config.yaml
num_classes: [10, 7]
norm: "batchnorm"
activation: "relu"
depths: [2, 4, 4]
stem: "deep"
nesterov: false
adamw_lr_other_params: 0.00086
Rows from block 7 of a small image classifier, named by matrix and row number. Each number is 50 + 12 x the weight over its row's rms, rounded and kept within 0 to 99. All counts start at 0.
Before each channel's rows are labels from the 100 images, of 14976, where the channel reaches its highest value: "top examples" is what is common among them; "colour at peak" is the nearest of a few named colours to the mean colour under the peak. Only what is clearly more common there than usual is listed. The data: views of escape-time and Newton fractals. In brackets: how many of the 100.
# conv: 3x3 conv (model.blocks.7.conv.weight, 256x256x3x3, each kernel summed), inputs 64-127

top examples: warm (100); Mandelbrot set (29)
colour at peak: brown (77)
conv.203:35 34 57 56 56 44 51 51 48 00 49 45 50 59 53 46 52 68 52 37 59 50 48 68 42 46 59 42 35 46 48 54 59 43 43 54 57 58 49 46 48 56 46 48 50 45 51 52 47 43 36 40 53 50 49 47 60 53 46 54 45 59 37 60

top examples: tricorn (52)
colour at peak: black (68)
conv.124:56 47 65 40 51 67 39 39 35 40 30 56 54 55 61 61 43 79 67 58 42 46 43 55 34 48 56 52 29 83 41 77 60 55 54 40 44 64 41 57 63 41 53 42 50 40 45 45 60 35 51 38 34 48 19 46 48 55 69 66 56 47 27 39

top examples: warm (95); Mandelbrot set (31)
colour at peak: black (52)
conv.38:51 64 51 51 65 42 52 46 49 45 54 50 54 49 44 49 46 57 45 48 58 50 48 48 50 45 14 53 51 50 49 51 53 47 46 47 51 50 47 60 55 59 51 57 44 49 48 55 43 47 48 52 51 56 50 42 00 50 49 53 47 49 49 47

top examples: dark (100)
colour at peak: black (83)
conv.189:49 26 48 44 49 51 61 42 46 61 46 55 49 47 57 44 48 39 50 55 56 52 35 56 59 55 52 52 61 43 49 53 49 59 44 48 54 48 46 48 54 63 50 44 50 52 48 47 60 54 48 38 49 52 50 50 60 43 44 42 59 45 46 47

top examples: burning ship (70); earthy (35)
colour at peak: black (64)
conv.117:50 49 49 53 35 46 39 59 53 38 46 39 51 47 52 59 47 40 51 37 76 32 46 46 41 65 57 39 58 83 41 57 48 51 31 57 43 52 68 49 50 53 32 51 37 75 43 52 50 57 45 59 25 56 70 58 68 64 59 44 34 61 50 46

top examples: warm (100)
colour at peak: brown (77)
conv.177:45 69 53 45 47 62 51 57 49 40 53 56 46 54 46 44 51 60 47 44 63 54 38 59 52 49 52 70 29 44 51 47 42 48 53 47 50 49 49 45 49 58 48 49 56 51 46 38 54 53 48 50 48 54 49 47 44 52 45 48 51 50 47 52

top examples: dark (100)
colour at peak: black (81)
conv.129:51 23 42 40 56 59 44 56 45 58 71 43 51 55 48 45 54 40 49 58 49 44 49 41 43 47 59 50 47 46 51 37 45 45 53 50 47 56 42 46 56 34 60 54 43 47 46 43 44 57 39 49 54 42 50 37 59 44 47 53 43 52 44 56

top examples: burning ship (71)
colour at peak: black (51)
conv.173:27 48 68 48 48 79 67 50 36 38 40 56 37 51 37 35 38 59 43 36 47 21 46 55 47 44 35 33 58 49 41 51 61 49 42 61 53 46 55 53 40 42 35 59 57 29 63 65 32 66 47 51 33 57 24 40 59 40 62 48 67 65 49 58

top examples: burning ship (100)
colour at peak: black (67)
conv.204:54 48 33 57 34 31 61 69 60 47 37 69 46 43 40 45 69 46 52 23 50 31 50 48 45 38 69 50 43 54 43 37 47 29 68 49 57 51 47 41 50 58 42 47 63 49 44 67 51 32 61 34 58 42 74 56 55 47 39 55 59 52 15 56

top examples: dark (82)
colour at peak: black (69)
conv.137:52 45 50 45 54 53 49 56 55 15 52 44 53 47 57 55 55 29 48 54 54 44 40 43 50 53 64 52 62 50 54 53 50 50 40 52 44 44 50 57 62 51 46 46 40 52 57 48 51 50 53 52 47 54 58 58 67 39 53 53 52 45 47 46

top examples: tricorn (56)
colour at peak: black (93)
conv.27:57 53 53 52 52 57 44 52 46 47 82 35 45 43 57 55 48 41 35 42 44 68 62 53 55 54 48 53 53 55 97 51 33 59 50 61 29 48 40 39 55 49 37 43 47 47 60 46 41 47 41 42 62 44 26 52 47 40 35 37 46 72 42 50

top examples: quartic Julia set (64); cubic Julia set (35)
colour at peak: black (55)
conv.148:52 42 50 72 39 44 50 42 33 59 52 53 32 49 28 51 20 65 63 44 60 35 47 59 60 41 59 49 56 55 53 55 56 32 43 32 42 65 65 52 25 57 37 63 58 68 59 53 46 55 49 58 21 35 44 25 49 33 50 35 51 55 61 42

top examples: tricorn (38); Julia set (29)
colour at peak: black (52)
conv.42:40 50 37 61 67 66 53 40 59 52 42 37 62 55 59 43 21 63 44 61 46 63 45 49 56 59 52 60 60 28 83 35 47 45 51 35 52 41 49 30 60 61 45 40 51 55 47 54 50 72 39 46 35 38 33 32 47 44 52 54 71 59 70 30

top examples: dark (86); Mandelbrot set (34)
colour at peak: black (80)
conv.158:51 38 48 43 57 51 48 48 49 84 51 49 47 57 51 50 50 52 50 52 52 47 46 55 47 52 00 58 53 51 52 53 47 56 45 49 52 51 48 55 49 57 48 48 53 52 52 53 51 49 47 48 50 48 50 52 00 50 50 47 48 48 51 48

top examples: cool (49); burning ship (43)
colour at peak: black (56)
conv.167:52 71 50 47 61 51 52 64 44 54 59 57 45 48 58 52 46 44 60 55 62 42 60 30 58 44 51 11 45 60 55 58 47 31 59 58 49 42 42 43 48 35 52 49 45 57 62 56 56 60 52 53 52 45 61 56 61 46 53 44 42 53 41 47

top examples: burning ship (94)
colour at peak: black (90)
conv.247:72 44 35 52 51 45 53 41 63 47 46 54 45 62 33 25 37 51 71 50 49 62 52 61 59 67 59 58 58 48 79 62 45 63 56 46 46 38 30 13 48 42 49 47 54 57 69 47 40 55 57 42 63 42 54 55 45 55 32 48 57 26 33 57

top examples: dark (34)
colour at peak: black (83)
conv.15:42 32 56 50 30 32 31 58 53 53 71 46 53 41 41 35 47 42 47 42 58 40 36 52 56 45 68 27 47 46 51 46 54 56 29 59 46 56 59 65 60 30 42 39 58 40 41 36 49 50 60 57 34 47 51 41 63 37 22 42 47 65 47 55

top examples: cubic Julia set (81)
colour at peak: black (52)
conv.90:75 50 22 48 43 35 45 49 49 47 57 51 50 49 42 60 59 46 56 83 70 31 50 43 47 35 40 53 62 76 47 53 65 58 22 74 53 54 65 57 38 45 64 46 47 53 57 59 60 38 50 27 56 56 70 50 50 53 49 59 44 60 67 61

top examples: warm (44); Mandelbrot set (39)
colour at peak: black (56)
conv.4:39 73 58 45 53 32 50 40 40 58 49 38 47 27 38 57 43 35 53 39 60 38 35 66 58 40 64 69 47 44 50 44 55 44 38 57 36 56 41 54 62 39 38 56 39 61 33 46 54 49 48 47 55 49 59 45 50 46 51 50 49 53 22 57

top examples: cool (86); Mandelbrot set (33)
colour at peak: blue (27)
conv.81:46 82 37 50 54 61 47 63 60 31 42 45 54 36 45 33 50 63 47 45 53 49 00 45 46 40 48 14 38 55 59 47 50 40 59 59 48 54 43 49 58 31 50 46 43 53 56 47 58 65 46 54 52 41 56 48 44 56 55 54 57 57 40 53

top examples: cool (92)
colour at peak: blue (33)
conv.163:51 32 49 51 56 44 51 56 53 31 45 49 56 56 58 55 53 39 38 56 52 59 52 43 51 58 61 25 47 56 38 43 51 54 40 47 57 42 58 57 52 54 49 59 38 50 51 60 63 42 55 47 46 52 42 55 56 51 52 52 56 48 48 53

top examples: Mandelbrot set (63)
colour at peak: black (93)
conv.238:41 36 32 48 51 63 42 57 49 48 46 28 67 53 48 35 45 54 49 40 33 53 51 51 57 62 76 22 63 61 65 40 45 48 32 37 70 51 57 15 57 56 17 43 47 44 48 49 53 25 34 59 62 66 49 50 62 49 43 54 62 36 42 49

top examples: Mandelbrot set (74)
colour at peak: black (62)
conv.77:51 51 37 27 56 43 55 59 74 59 61 24 33 49 39 58 51 47 57 63 56 48 51 63 50 49 46 38 63 48 46 35 50 39 34 54 62 59 55 43 49 72 73 58 39 40 42 27 55 48 69 42 50 44 59 58 43 43 26 39 50 75 42 52

top examples: dark (35)
colour at peak: black (63)
conv.165:50 56 57 43 47 51 47 58 42 41 51 54 51 55 43 54 50 35 56 64 58 40 20 52 50 46 60 14 57 52 54 51 50 46 51 50 55 51 51 56 52 50 56 56 48 47 52 56 49 55 55 55 52 46 48 49 65 49 48 55 49 55 63 49

top examples: dark (48); cool (46)
colour at peak: black (73)
conv.76:55 46 47 46 45 50 44 52 56 95 52 49 54 54 48 60 51 39 51 52 46 47 54 45 50 53 61 23 65 51 58 57 57 55 40 53 49 43 56 61 54 43 47 53 54 52 52 52 39 55 55 46 42 47 59 51 52 53 45 48 48 50 59 52

top examples: Mandelbrot set (78)
colour at peak: black (75)
conv.49:35 40 26 80 47 53 52 45 64 40 38 61 50 53 31 52 35 41 77 53 64 30 61 65 45 66 41 37 21 51 68 65 62 67 51 41 55 63 66 31 47 46 79 55 36 42 71 55 54 62 49 63 70 54 36 47 60 44 53 45 44 55 29 48

top examples: quartic Julia set (51); earthy (49)
colour at peak: black (64)
conv.107:53 58 60 46 40 55 55 36 54 78 42 39 60 46 38 61 42 47 52 55 39 36 43 45 57 52 51 51 48 51 45 46 52 43 52 45 35 40 35 54 61 73 51 58 47 33 50 49 43 42 36 33 35 41 53 41 68 39 50 76 43 38 36 47

top examples: quartic Julia set (43); Mandelbrot set (42)
colour at peak: black (69)
conv.236:46 70 53 57 35 45 54 35 14 57 46 44 45 50 39 27 46 59 50 48 49 42 50 60 42 53 43 44 63 46 68 64 54 54 68 43 62 55 60 46 43 37 47 48 70 53 69 39 49 37 29 71 33 58 31 47 55 46 53 37 65 50 58 48

top examples: Mandelbrot set (78); close-up (58)
colour at peak: black (86)
conv.8:48 35 53 59 64 60 53 49 38 44 48 50 52 62 38 41 40 58 69 49 66 66 45 61 51 41 54 47 40 33 69 44 61 57 48 57 50 50 57 35 41 46 58 42 56 70 46 44 48 70 58 52 64 35 56 33 49 59 52 66 31 44 96 41

top examples: Mandelbrot set (70); burning ship (30)
colour at peak: black (72)
conv.230:37 36 58 28 62 56 37 64 55 38 33 61 60 69 48 28 40 51 48 46 60 56 43 54 25 44 39 49 50 57 47 42 47 56 34 48 37 42 59 50 48 35 49 36 35 72 66 49 36 63 35 43 62 55 61 59 67 37 65 49 45 29 53 45

top examples: burning ship (100)
colour at peak: black (74)
conv.250:43 45 36 45 47 68 29 57 48 42 33 45 44 42 52 29 50 50 37 47 70 41 52 40 45 49 54 41 58 49 62 39 40 45 57 53 45 52 39 46 63 59 46 74 51 33 76 60 56 48 48 38 60 53 67 58 54 42 30 56 62 54 34 36

top examples: quartic Julia set (42); sine Julia set (41)
colour at peak: black (58)
conv.254:42 38 25 58 41 47 35 39 70 50 72 30 25 45 44 61 45 40 50 70 27 59 65 55 43 32 52 67 64 34 48 42 42 48 53 24 40 41 54 42 54 46 44 23 37 59 53 58 57 48 37 52 60 38 56 40 50 47 53 47 48 33 79 63